config.toml
model = "CTC image transcriber"
dataset = "numbers of one to four digits printed on busy colour backdrops"
train_examples = 295000
image_size = 32
crop_scale_min = 1
horizontal_flip = false
color_jitter = 0.1
tokenizer = "char"
vocab_size = 14
arch = "fnet"
norm = "rmsnorm"
norm_position = "sandwich"
hidden_act = "gelu"
mlp_ratio = 4
parallel_block = false
dropout = 0.05
inner_norm = false
moe = "soft"
drop_path = 0.05
num_experts = 8
moe_every = 2
expert_mlp_ratio = 1
slots_per_expert = 2
shared_expert = true
patch_size = [4, 4]
conv_stem = false
layers = 6
width = 192
positions = "learned"
optimizer = "muon"
muon_scale = "match_rms_adamw"
learning_rate = 0.0019
momentum = 0.85
nesterov = true
orthogonalizer = "newton_schulz_5"
adamw_lr_other_params = 0.002
max_grad_norm = 5.0
max_steps = 12800
batch_size = 512
epochs = 22.2
lr_schedule = "cosine"
final_lr_fraction = 0
warmup_steps = 640
weight_decay = 0.2
adamw_weight_decay_other_params = 0.01
Rows from block 3 of a small CTC image transcriber, named by matrix and row number. Rows with one number within an expert belong to one neuron, the router's apart. Each number is 500 + 25 x the weight over its row's rms, rounded and kept within 0 to 999. All counts start at 0. Numbers have three digits each. After the name is the row's rms in percent of the matrix's.
After each expert's rows are labels from the 100 images, of 14848, where the router gives the expert most weight on average: "strongest on" is what is common among them. Only what is clearly more common there than usual is listed. The data: numbers of one to four digits printed on busy colour backdrops.
# router: slot weights (model.blocks.3.mlp.router.weight, 16x192, trained with AdamW), inputs 0-63
# up: expert up (model.blocks.3.mlp.up, 8x192x192), inputs 0-63
# down: expert down (model.blocks.3.mlp.down, 8x192x192, transposed), outputs 0-63

# expert 2
router.4 093:480492491451499471442493522530479489519508495508496500539488461492480494489483516521447541477491474518512467476502535494496464482446518518497478498520529498531537523467498507502454470469550513
router.5 096:484486512480497555513469473560499476481546481493506465534494550531501550496508539504468464529540486491504449486508487536511465502499538477537462535542507498475519505519523492470464491492465521
up.0 076:518502514506474486515492514442471515484499472526496473473498500507516526470488488446483536499469522463520479532539517488502475513496457541482475528508522518534471516522474498532478465551504521
down.0 085:444506494500491464513500517516523500532534550528474510526452468476462467550489544522506490465472497504511526477479482513504497508492506437507494535506455515494475497480487519498465500520471520
up.1 081:469522515457511543514505517500536509550500502521475494481508524518526505515522481491485517515551545556496523509502496497478540492506524461480504480487519511442511516471493512490491435498450508
down.1 087:510507457531511490523476470529500564504467505519441509524471535487501505531507535498451523498480505476535502491456488532509458503511493482478496491505517486495531492525494509508495501489510517
up.2 078:474500561528518528528540477511517461540491477537542520491514465512478499489490462467521505509514526531496481496489544497528525441489531506541475524461481542488491497494509494477503508488493498
down.2 089:526499485508526493507470528488495482494515478514536483540523500459505485500503509482506513511473498527464499501518494458473486499497518508533496459488496482500533543532519518493473505508499497
up.3 118:505474530511490504529544529492509494543492463508472512488482514479456472540548487461516518465501513455489507476524499458509507494484485537477485484482504518522462522482503494525524513507504464
down.3 106:518521523511513485493505478514481490486474459498492480527523502510485503485549490513546490515483535533500540518510469484478506519512497535518490477488519497455542533517484484455458490493471475
up.4 108:469489506495525439518528461502504516485486514507516519499490509504505491493497456509526521485458522531505473479472476471508504518506511494493508494476507500555483465533441522514493508540515537
down.4 121:472473530529545521515483498526529550571514478505507471515480546482495484472423522469502451515483553506469481465497480488489508490481523465541514443512478501513493496483531482499469411498525528
up.5 078:502510494509486501490500506506522472522475542483453530509477482492504503482487517486505519528478490471499507506469517535533520522479453543487534532479496477470475513524500519509487515455480479
down.5 087:473494514489506537531518483487492493482492464495526450503523549494481488541482547467552475522512538501486483486474470538541487518465478500505438533532501546500477471484533460470521503469505492
up.6 068:514512486518504489497467478485501508544531548457503530446483478483496499497490521504476561433477512476477504503512544455475469525503510524476473493511536487484475509522504470516515502484472516
down.6 082:508512514444501489503510484516488529516501533484490516528499486563484500559491520463499497532518506526477498511534511517527476513470514509523518507479440531494445518518489483479473480516503466
up.7 087:547480483491459495486518504513483469500484543478484512485509499513470476473489513521484463459489493511514496517525525484523479490544504507506508502495536481512518479511504490510530498470497483
down.7 086:525510485498538529530458518519487490503538506511509524523497506488509511464517501523507501484515502429526516433481464476510522482514453498526498486507530532522496532490487494523481443516513472
up.8 070:574476495466510498491499562479488459484494476516520538524471451462505469499499520509457510485497500495538518482506480509534566488494547495517506474491515495524501544490493468524463509492473495
down.8 081:488502503508491519588499511535515508471540516499536520531485479516470501474489540524547516492469513475471469507502504562527516467459500504489501505485494518491506503502491527505494491536475506
up.9 094:539512469513475523512490473474492502479475542518511490521493512478510462520454464523513439524516519514522500496507474522492501472483481477517590489471493469520531522517488555454490507489510538
down.9 097:538529547496510494520477486484555513513527518495482484496515487486543473465489503491515489496501550498464506530506469520485505507513488482488488434484523497518522547469456472513488490529490493
strongest on: length: one; first digit: 4

# expert 5
router.10 088:497491499482479488484522529470558492531492505469504513498512502560484501507492543484493533494489496459483502509486475513497460475466514553511525495558501536564467503486479514506479492502510530
router.11 084:483503517522460508525522504508541484517475483478471510486511543527504528496501538473506503518474503478481485493532483546499472440476510554554505524529483531548477500520501477493510452524479559
up.0 084:467472508507516521487483543527541484488506524505498468509507517498502547530510527510504497524510520512501502510467526494512464555503515478491554513482477526509463528479538482494504495490475506
down.0 092:530456470513462485506525486516467507505484527453465467514497501511472531469483531475533479508500502453507519534524459486523503505501520534542506501521513498537487490488509527547484541469516523
up.1 089:543494494511518527481523482480453512480485479465472503524538537506491472450525519492512507519465483528532503505518520483495479503473500472486488516495485494526453530565537494495516534480534461
down.1 097:438486503488491463504512489494537507518506551507548508523487477517552504510495555517505476498462503488512488500478476449507478478506536516512510529495506502498507468496513516436498489511445480
up.2 096:478526471503493514489486467468512530464525508525502465502484512515468477432500507486510516485509456477465463513496514507513489488473543502486454500482505502473510524546494462515465533531555517
down.2 102:495495521450527452486535529513510480483503483512560457544489475531488498519529528538479498544497493510518541482488497486498449463535527512533485434508497492491504481503459533476463532491482471
up.3 077:485511483512533499488537536548493449474473531512500518521502513451499498520490492492486485524485499526524482504500494499496507505481478487492565508482518522516501514526521451499509519470502505
down.3 085:504512504484497515502483471432532488488512529491498489505532498532509531505520473508515484481487520515469518483503440506545480504527479481516496452491514500494495495474469543499465516533462506
up.4 122:461494504472517512458504476499524494489511544487484502499520531507456503550532478531514457480504491470499490462530512518465522503485542508546502497501519485507469471493487507497476503517539521
down.4 116:467535489475516500461480534479516477491488509480475492505567482492531472444478550475520458471482503508524506494536501511520489498477501465446478502504477506481500489494525487530505525496504493
up.5 098:497499498481554498513494580486500494516510442523482505460464502477519479491504504510467506517501520475498518466508485503508494528485516507489543484425486517565518562475474517487517495481524513
down.5 103:453484462499466506505490468463514539505491549461495525524480523524512502543514510517491473517516511510502475540525473510504536498519521482504504553507516522537482445500520535524486533505507505
up.6 100:518498535498478509536559486451493528533490491473451516493454493469497509518491479471504472468513486530496522458534511534503552487503484470477522522499489465543513500515509515501481504449529522
down.6 099:561514464483570489464486500517524567505560531520522504505533481496507475484498471478489556497481523498517489530498513503482515522523459537523508537508533498531511496529506496506512532507503480
up.7 101:482510523490511487505536482498460506528478525512494488539489509524505463487494468495508480501502538509493540472511448483505486506492469466512489506495463503518492454521532492515467484497501459
down.7 102:516479534499484462548460544581532509534477494469536524482495503507518501511470538511536502529479460494513530478515517557440509482509469527542521494487494512505543521466515510498501481477507510
up.8 092:506503493488491516504543524479455490485508510482491478506500477511512493483495466498466501489532490505488469505489511511466474455481521452497500536520520502478521511503495536510537501490478536
down.8 095:509491471494493511478441460540514566488508506472545528481496501502479533484470487487480499489490497522455539486469462476517498546551511515512480517513495526551458479520535500495482512473522503
up.9 088:499486517486531511534456485510472523486490471543530469468552460497492524511449497477459462502461511539523485499495466507527512525464514485512510508516488494449490491469484506488494521533521517
down.9 095:475497469494437535492488513493490536542479547494532493520525509531501536523512508478512496498461506469495494522492505523492503459492477520515476489479495510509467493484475505459486479508485532
strongest on: length: two; first digit: 2; first digit: 7

# expert 4
router.8 080:481512494483515489491479493496532453480518539516498536504506513530474514508499524468460485531539508476519480466505513532512473508478520474510489499520476481525513503482520481489556519485466530
router.9 106:483501533494468515502534475487472510493488441478483482504477485485512531501443513474515550464550480531495497502496527518489526479477512553498521497525481525523489507507532498493500473523535523
up.0 097:522487525498491472460481505512478452500508492515524490542490492462477509477467507530505499468466506474514517488485500484512458523516510463449510496475491492492515483541474495535480523451508499
down.0 107:484513456494511541550491558454535528556478464488478496482473488477541440508505496502545474487503517488478466562503497528470514478480468523519523529472486486515450479488496549455489473496491527
up.1 088:491468484527492486479494495530526493544513536472467520481509464502485519517526501533496483516517480470457529543477497522511516531506483514452509496508502503499493509500516507501499521503532480
down.1 092:502490530485514489502486503524532537497505491502504479476483498496493472504469481459478502473519491505499444523520533526531503464499480559488481536514542460501468505470455552482500509497516486
up.2 092:477514507469498537496503494542468494505512514494500485483505486518510462508512480463459499478479505470519550470491480541508457497493521457494488526512511510503509477502493478485501503490541511
down.2 100:466503481497506480497479488497529505485469484534482561518430555509523489478482553514529514524485483461519519546509495488446510485487478528505513508481506476517480499486492520520501480480499481
up.3 119:459491471483479492546527468492491469452501489557488511517527526493471539485486477449531466536499498488521546499500469483494504497499470544544462467531481486484500517477521482495467490499499497
down.3 106:539516518487525550495502521479512464469509558465472507499512485470496543498498451536463487521521478508467479519525520455505511510521497475518501492507500493545503463515490561500547469482486492
up.4 088:510524487562461519500551546468489499510468499528461539490489493506489468478501494473506510452516445524474491505529529525507518520460473481523524496466470469457459443518530546496469498510464508
down.4 096:460489523477571497497490475518473476508487529456528497497475449498533519563483506499492478513475499524499508501491518513490485483508484485470501433482482520536518482463544528496500543489530487
up.5 090:537508495501529482518467506509459539527535517487485488483473487518519463534491493483510490552493493444516521539491468486543537470497496521507518512493493472497466509486500522433449512490489485
down.5 092:515477559500528528527512529526530486492516521497522517501499528522497506447508467483512500492510506520483474506527505512493513502498478527481553503528544510513513489502508502539495494485523518
up.6 100:570527510508487524522493498514569482462542487483471514538477463449506515511506513444517472498508495527499505468478530507468528526471499488457510489476516478463529486471513499504508497479506505
down.6 103:503488503488518456493500505431504544544515538508447482492480487498476491477488514454435489528517495451513478507478494498538486509504539532507518524509465542528522480493488500546454518530500491
up.7 091:508476518509510455480523501476495524492508491503515495525515519522504510515512488460494484483536541484502520488481548491477553489540483515491442532516504500447474512464556528540519520518488494
down.7 085:488486454494526498498484495548489538513504475507456450471508507498506487507545501505540501467442503527477505476513513450518489493487525512532457457490525513459509521520485483478484464444503475
up.8 113:538518492488478541436504480471456512480446493492421486515526488503501468524468514533522480531447491487517538495524489477511481523449504495493535496488546533511495481478514478495486496488472513
down.8 106:484520533505491494580539526503494506501537500494514546530495521497544440510501498539498491534468489465521473498509554486489508520522533463524470536469496476510517508524517514467491522525496522
up.9 070:475487519461524494467450525481500494529540498492496502493532488516514532515528488479526459526511513491490511495508522490512490482507472493487445537490514477511515532495480525495459533482482500
down.9 074:455525488518492464446519457535495456490454498458494508529479527525520454508507470487549485511511533487506484477549502514546489494460514518500502493529482490513514506464507518470535512498496485
strongest on: length: four; the digit 5

# expert 6
router.12 080:504522496483501504501502529495574484529496525503491514488516509540494509496491542470480506522464485471489518477481485528510463496476514535509546507555486538555458462491482500493486474495482532
router.13 104:490480486456462493509523515522503481493484512487505430497481540474487508507499479528439484489536519507501454508482542501489499461502528509500512515478503478549521504483511517506507513507520539
up.0 085:504506449490509511463513522478505504524510496480453481474495482520486471479495518513521474507519524509496455511483495505526511525537505487451503535506463487555493484502522481520480490493435497
down.0 087:484492497500467497500501520469522537457464498529502524527481490500499503489543509497504488518472440488534497481506548479501504447486491490498510482515525511477444493509465550526513494526502490
up.1 095:494469470519519480528504446476538532511493489530521480470505511519506516479498494495493466521506506486500466521488507547528492494534532505482453532540475590479517518540498500494475460527521513
down.1 094:474484507489502479482478527465517501526539509514466498483461459469476495496505534485486507554494468510498490487497526460484492479468514483482548525518514489538483459477538445497499513480497464
up.2 077:534479509494490502474506569481457493474521508536472485492545497521485473493509524520523451535482494497538503520486465508500537506522512518502501504520473533525521522496518474477516482474542466
down.2 078:482489503496504465526475448508561520507511501477515488538490473475527531485546528476482540466470472491499484505477490529515550468475486482511521517526492489490473487487491489507491469530480512
up.3 097:514527501513561469522492486502531511470482508492542506549523500543475514486466544495504526478518519516493529487484476491454526501473491493472523545498522525505483521522531567509495485498470503
down.3 090:516495459494523455471520537485482473498545477510465523447468464525512532486502457498510482518481519486472520517465495463521473489539507483500496471464481529494505488478438465506528495494524510
up.4 086:516540479508530501481482456506467517491488476472493527477515487484436536505503543467485481496506472471479519480530431540480519495513576487505509486480451506529501501507532494524498467521500482
down.4 085:472484505540502458535481516490467535511511502474452478506510497551540551486488476514507484495455482481520497516487488510504475505485508520529511479505531521494499529480504478475511499514499503
up.5 082:454460493533528511501509498508518484478516486563478511511500485513521491482534526511503500496475478482516506512471524508482465490501478514492537509521524476497523495477528466523516508488504487
down.5 088:525553549428513472501486472514487496502490491506492513478476498538446503533518499522484493512496519500548468428535466447545504469440509489531478483459479492495484541541447515496541497513497506
up.6 080:528505530488508497488519482519452494496417532519503519497489518542506502489528567497458507471465508496520511507473453543481480467498492501510489487490490519495476493446494473475492503478510521
down.6 086:448505512468517513488509513498503534475526506521461477484514498531520486537479486516525504460514510515484505475527548537502513517446493498488466493502528523455511523539542516549518479520524475
up.7 087:508536532515451499529493478542496474472508532492538490465513488504477507479514586490511497509494479509481470448494501511544473504496560476535517507527525489489518514497491486518490448511491474
down.7 097:512497501484492519494533492539484486505531488510519505533483470486518450531503468557498495515468486491502487480508476467479517513490458509474484464485470506502481462526432479492464503519530512
up.8 077:510513486529512448507499493533507502542497478530545496479474498486539512446478513552518565521509493525497502528520505509481541495496484532477490490498502477549489456549510519535531468534495487
down.8 076:515492530482530496497537473475461495504480522495528535494478477510478556538519510501457494475529501472519495473503517475532511458509505510531528525471489506514492521467472464494525513495452465
up.9 080:518505510518497511465532499510504522492496484524494479498458533540503478503501503472508495511544522498527466484505525497512499484498493450554463499483511488444547519555480526494513495518480486
down.9 080:499518480524502463479492493498495516481523519505513543481473484487504475507473516497494505513514486519471499536500500542521478476469475481502520534493489531553472508421504453502503448530470496
strongest on: serif; the digit 0; last digit: 0

# expert 7
router.14 083:505490512489480503510486509491547483521499500496481506488505528550493513514494546472487519522489468475496469463506473543502452472477535521517500520573496531541480477482486489511476471492496555
router.15 122:460502523466491473520458488459504497508436508492514497453477498483478526499528553525469529493492506478502491474528514559508513496516486527552495479479476493534505506487488476526546434508502488
up.0 105:494522483477488506493534479533461541482501458535507534471503555482467500470511500462505507521559492478473501490484512499505513493509564548479475497486508515488488510499474504509501454536485473
down.0 112:513513544491484523522481470511534478569479510461489496477512509492545485494467463519515480496474523472490472526513429522518548497454515474490497506501512511499556518472499485473525532456467508
up.1 124:524485519533486496478529523477530481449502514517486524517510495507516495527478509521525535507508511517514549529466548503475509502448488514488465499523479480488474519456490475485478497496492514
down.1 112:474494488490497518503486527492551470563508524570516470491532501496523520446468533492504501546491507464489534517523504478475484471545459483535501531504482508510496516507468513503476494486475455
up.2 105:477499502499484523519490520530486482530479491490481495482493496517459535525508491501492458512505536477498499460502538526529504529529494574519495558472518515475467502525532500560477545485522511
down.2 098:475542485498570500516483521459508517477477480493475516505509511447509406479539510508510518517532489530523507496506495518526490483439512495484501507496459495509499527486489536526491508503510463
up.3 105:486541484523455500494498511523482523483455498498490489482497469532468491497494520516505557501487493534492506499455522522526492498512498520503546460461497462520501541531535513491427449486496464
down.3 105:502511460472515524483500493473474512515533501497448481478498500513524506524501523489473479463531493496543557491578484475460529532504512501507481497479549547464494473476437488501553479497493508
up.4 089:520498540494513472511565518517499514506488491497480527486525513477527442487466553520509514547476482554517503478478484512550511534482464554486500510504548523516495472543456512495527484511457541
down.4 096:480531450476538526507480522471492545500515528518526471558480464510499496550498490453513485501498501509495523483507485494510484474525517470521482459535504526500497486444520507510481479506551507
up.5 118:466490505463537488554472522529478513529469486510526502502509468518503505509492450525530519472496521508478500510484533476548493462499549556499508506491484468549482510433512481499486481484531512
down.5 123:497471512544499496525454491514459487542529469507513492498482475474460483442521485493505470504453467507512530512492485501501466519474501496461511487503498487495522444472483451525431525473498517
up.6 111:523487519480507490517464462468526483528506517526480510512504480513452487532474510443514464471524502473538511525526466522466483468520521510437513489489544526462528487452510533530496555460537515
down.6 109:510432515516447472451548491468535494459524471500511498536468507488513519488480489485488497525514512566534489499446484531515530545510504481537497528521498504531517503523551473495490465489504492
up.7 127:496501491525485469517514483558510506448511548534528512541493545482459512518468469485506502546518511517454481463511509464491498505484524461523470496510499486494469495534495489501491496535482512
down.7 109:564503503493501537477505500488485532485523472503563541443484481490500482520509499530531499495502462521494454494512485513496503478523482522511481506515526456499486514476463542488468544507494498
up.8 078:528503480526515511475483500502436448455517466550522488507481453505504520481481528483472462485498491474504502498440520504440464479544462477505496510504510479512540503517554497502477491477516509
down.8 089:505482492487460521509512494478499478497469517505468487520527502459546528514538544526495498441504493534493530518490452499525508532475495533516495439510511544489451497542487538539518504514520514
up.9 088:543478467484501467522500488500441488503496436514475547528494507519531463497505476477495494497497491524556517511481492538512503498474467531500523508512481506525493482487482495481494500507503479
down.9 094:471498508505513531558521483486562529487468496509505450501515529492503516538447507493475464498446508497494523524510513517503472514517553444514516473503511495505513513503496504528511488496493464
strongest on: length: two; the digit 4; first digit: 4; last digit: 4

# expert 0
router.0 140:461498507497449433464505522464495477461491537510483514490461556507497510528533521509503478529537473533511506500494523465510493546511467478516515481536508517485474489502515552520537485473518488
router.1 094:491493473466548500474523501494517497489486522501491495565527466508492509459541572528484533527492530476523491460468510536479479483459531458510553498522533470548502486483534544479481478484463521
up.0 083:515531482530475467512482475453503492566490528489494483509520495468535462510479535493510489502496486505493443482500496498510499497447518508492515441512490529507538526511545537487516473499504483
down.0 092:459558466505461493512520449486483504489525513507486484503514523469467499542498495485523485425514499521500535465494524497481506487484471491504496509535507515529490511472472504503485503474542474
up.1 068:535498499530512508523497473516469528502521450497541515546481504469522466453505491494506466473478539480485516500536485514497579511529486499472469479550484474528508508464482507486486516540495506
down.1 079:456485531434508500543505515517494507490492471488490495442500523512505504495505501500452530511513462443510523529531500509533484493467500492495539474488467514503476525523533484498495506535507504
up.2 101:541489496500544521539545475552476477500505553527516528501498530517490517516494543478532481474471523482505442479491474509494493472502508498517493514521493504478534507510504534501499510504517508
down.2 106:452516481461429433526500504543497498520468466509491479484481500490557555494505487542496496487515493543466523513496485546531527490543485499505522504503499489497494504488515489521529492505498495
up.3 076:530521488520469533528540499524499455548515468492506552513501496479517459462523472509489445507502515491517518482526505489508509542502503519507472474520446501499561510533489458490513482474478495
down.3 084:474481523472469518476470487498494469460517505513540440515500527509511487564492477491497463506479508494527505481457473508510506556509523499498506511492480506492445488507511502508546477490514502
up.4 080:521508479512531470453503494501541510518527509471470461488523506478484524502512518490505511529493513536536539525528505507503517496503494522508520509455460488516516507573512499530493438510501502
down.4 095:540450465479497539524469461483479488501519509466523521507476460515554521482541498494524514472461545504513498487493508484481513514519525446505461527510524492529550551540490506522503514486473498
up.5 074:491487493526452471486506472441461503517481496477557475511496494501513540544532507495537511484491509523476519497468485522506499508501459507518537530538454541499494517528508499525527532537507512
down.5 084:526514468499517584509457518524521514476511507524481512472500480502471454515491507519490451419513510522508500464538517515521522512461523495507472499494471503520510485471489515510497467529469532
up.6 099:488536519493520534531504513490549499514519481499480500482485517493477469466501481481530514524513497480493489510548493497520501451460537523488488514477536481516514522488461477511519496480482510
down.6 095:513501497493529501493477500458482522497479485502497464499513546474505489516479499512491504499489477511485535522501445514507505536571524497467484508523512465488495471491487479467523488459531470
up.7 078:504451495492526467491479529557490452521518478533516479504466488507519525494508518494506528493498468492475476496467499528523542474517516512528488457479482542497486460512462485485499454532457499
down.7 081:483511520508554491477505497467489492498504463461484471448509513505502519510486490488473479480527482482551458470528551490448500490491500524458508512494510524534494556524529534530492516456502500
up.8 091:487463499478480508509507494490520526517473472489461494468518495524509512529480504485516479501518496491488435519532477489513499529480504467513500520476499543471492456466508459469463487559478516
down.8 099:528505534483548539482486491501487489508536532539463484520539483524503516516509502498507497515499513503517543488468452483480537512524472497514470509495514494492467437532519505529475490453554477
up.9 122:521526522469493525464514526485547493526508529454535488542519488534481491502492491467523512503491558518509505504458534510526483543472553505523501505507475487491495509519518508500503476530514509
down.9 114:513512480493489519498535472480476496544475479534499489505464464517532475508495501477511496477485491505467495488465506551546515526508487518524530495540486500491478475492475524515493486533449492
strongest on: length: three

# expert 3
router.6 119:491489488484431497438508488519497476488474507482428480473540521522503488505493557504483526483487483497502511474504508533504499469485498466503513485522473491491484493500506503556483475477499489
router.7 095:510466485456482473453502538496535473532527506507518509510512514516500465530507541500478493473493534477510530525463492479480464511473516509521524516536512500539476487482459523516515493474492481
up.0 087:516516497511494468518474506525526526504458510492484496485482534477472518571526496496496525496524445542479500506536510482510509433478482450503502475502470507478476554523529512464474475490500505
down.0 091:438476482483459530497494478504479489493513557513502482516450514473514514490474484524532502519448510490508493461503479510501488516565525460503524534521528482547453483505495513510513509506498465
up.1 092:479489506499481496536514479516500530514527525477496543488497491508529486453488493524459482496506529445469471490501474517527488489504512500482503524512544473510512498495529485518527499448484538
down.1 094:490468499530500489512495506456450498516475530498458526482509472465526538501494476461489531469518517518544493521472484501488509512550534518527531489513501518516494490533520533499512555523469474
up.2 056:450481484534502512513513505530547494522493498482502494491483481515431542504475488462532492527480491508458501516503528473528473477505509535488506490515542501499498506522486483504492479487543510
down.2 076:500514500464516467470468476457525457512509482543507490530504443453530529538505524504540494500519513540545507499450491534497509513499525502493489529523487534478507486484501519543515474483469544
up.3 113:535500513498497497485494448487521500504507514524466524515509506508511503504515442491508471540508472515524490518567517466493532491480434475502460522507481492469498474490521497495502530509486509
down.3 111:510489489492524512457481512495472515499496475515519486485497444497490490515517504537446462532510477497497542521537537526491473516489487529526493501473495460515487441507505511527493425512451499
up.4 083:474560509483555500491554501508461480504510477489508481501469516557439492492513453485501509517543507509523471488507529457519527476497467526497477533471531479497447484494471464505486499463522488
down.4 094:533446512519546533513509499500504480488464451495458507511456525497515521505519478485563503499506456515467485541504504535519505488509513506551510490490507519526550550514556503538538522522516487
up.5 088:518521524533482478490505512474510488516540533495572576474462491509481521473481496474516504517510526474506474494511524543518506492496518550487516456473493484533538495483521517513551487520517509
down.5 110:537483477485454511479472486515453515482456480487490469512549487501530535492508492518506502510508522546474511495527508485490482530513455478500512524500512491500498493468441545529481492515481502
up.6 089:500532540464521565478509492557539458494519495504519488504491489479475512505504479533479487480500488496513490522493486473513526514470495467485513506525467506506493519484495474496486514499499505
down.6 088:515513450503488510509484486504461509557461513512509500499533509506507472457453473502530510538452515478489502460491510511514453531497489500496543550498487513491562518467530517484501465483506499
up.7 088:455492493472522474519515505501469511498545547476502500536456488496496510489454520519515477509504460468528543487501484538501524465482509516539512531520500466517516513572510473515470508533480503
down.7 102:495456481512487579551524530468551502481508471476495513484410447482526464527511535491495522478502485528483520505482510474511486487525485497474494478523519511498481499502519492538540485461538484
up.8 094:549490489490505477524496518533487477502484542497485480476443493531503525498449480510497542478541543506493480514518489498541512511496499472543507483471515507512505531516462518475493531482497545
down.8 090:491533493524506516517518507484476522504518502517552504507530496536493469503551506506461506487511472526458507489505511503447489487553468461467514499507479523495499532518581539487513505503479533
up.9 115:524496484518490532483528476505529494521524488486500523513537511454505522503527526477511493531512486531473526495523488531480497539520562475483466526508501495493506479501474466506501483498504504
down.9 094:524474458482494504503516496538493526500500477535518510481463522505497550460505492505484505471461529525512517554478525519516524477519465516510500514498507501520523456511513514485503536470479486
strongest on: length: three; white ink

# expert 1
router.2 093:499500509484475519545510480532509475475531475530455520480452580494502548511531526481477440505484511478506480494517500537510471497506527508544480565511499499520503501510498476490512491502462527
router.3 102:524474502472471514453510528480530465507517531499497540503487513525490486517498513483487528500504520479505510520478483474472482515463478524502527501535512475534475497478463538509494513454518499
up.0 113:503491531542523469515457478523479502515522509523510462524457493535512525520492455512471460462494469484541490517491461506522440528463505472518495556480501485505491514543492502444489505510507540
down.0 111:496501489513552486525506501485497528502474508501523518504408506515446467499464464490481486533523534490458490493508459508486488494484485506463477515487497475485530498562508521500519475490496480
up.1 103:514500497516514535563461511480461519554513511506501510508498545511531518522524537500503513494473516481527521497514491525495515493547491486525491479476524511491465521477503510512464516477510504
down.1 108:512467531509476525511508476501569468474451510497460516520465481519495512529470540497523456496503510499529491488466533545500469542509505498501531523505475470473492473521523484553509475530514554
up.2 137:517526528493536513516510492504507479495517501497485490483540498480507474491482471452484532495497509490568499475518493513498492531482552486496514536492541500452545517524473507507486517493492523
down.2 118:487477472532473511468513485510501438472535505506510461514469481502538483489499486516531495513510458510497476496540524454509536491518492483475496506463456476538509498476499499536492564464520470
up.3 113:528527465497528480470461512484503485516486531492503507507562529481517468488537497498491497524508460515499449493530495470519536485495526487487491477483534459518430480471471556511509482527518519
down.3 108:504514502514502543527498516469500465512493501508535542462484527513501489522497465509506523499463458524457489508496543486486520499468496473495510548479501514541533516508522514529517502496461542
up.4 118:553528539518510515523495536464511554489480490522474504476516532508476465512453498507467493466461486531494524559558474480525500519470483496508465472455492482472526470479529467493487512470506492
down.4 098:460557523498513478511485518483574546502494508478518494477544490478508482500452543486496504494503502464477498477471540504486455522483484525495505518471487507459495505504506466510489463504519551
up.5 078:493488532535494536474505494497469484486459519491465497516465506470506511492508472480515467533521521459482493492474528477512506471502494477481472500462482461455532550478515504466515497512496502
down.5 129:481493510498543454481476499537487533537522498537494502481459498471543507533511521491526497513491511531507474512455470469505530502468479527487534455529498472525464489459517484519483523445485509
up.6 133:468483484506545499530471469549519519509512473467541488490504506536511552491474549492507506477522516492471506469482514497519474492508477465493546495524497530490484518479514471510491509514508488
down.6 100:467505496546525498475507543492505501543555520536514475442435492493514510514480502490491498510515452490510536519499521512441524524501481485464535536524481487491475493491520520516476513494473476
up.7 075:494489519451488547482514509478458478524458508522496486490500457475506502509447454513445500541512496550467457481447500511514519488490524473530498480515544517488483522479476492521523468491484517
down.7 084:513522454505483483494484519464447452536502489480520508507497498511494523563530524488464496514492528514517512493493504501539509498531507489502511535487496525512504519519538519471492526470500547
up.8 107:480477519505498496512494535481524500483463521539513506462490508494535504520535485451489486485508489506547506501515484505487515486514529490484528453538469510477502481500539496518490489480493521
down.8 100:492519496534548508480497543509537457494466489478520476520490515522516473468491468486492492523509474505489520551462497496493473487518493477485520499526514497490515524501472509479541503439479439
up.9 091:551481490528489480479475479493519497470497536507539525523502454457526510495482501492515508513536548483535528525463502493515466521485482480531545485495514518474517518517463483494559538562492491
down.9 096:523506522475508481456473543478501493482524525525528493532505393495493518529482495514530536484510530495497513489506519519509526466519518496512470493477498507539506512507490476517539518536547507
strongest on: length: two; last digit: 7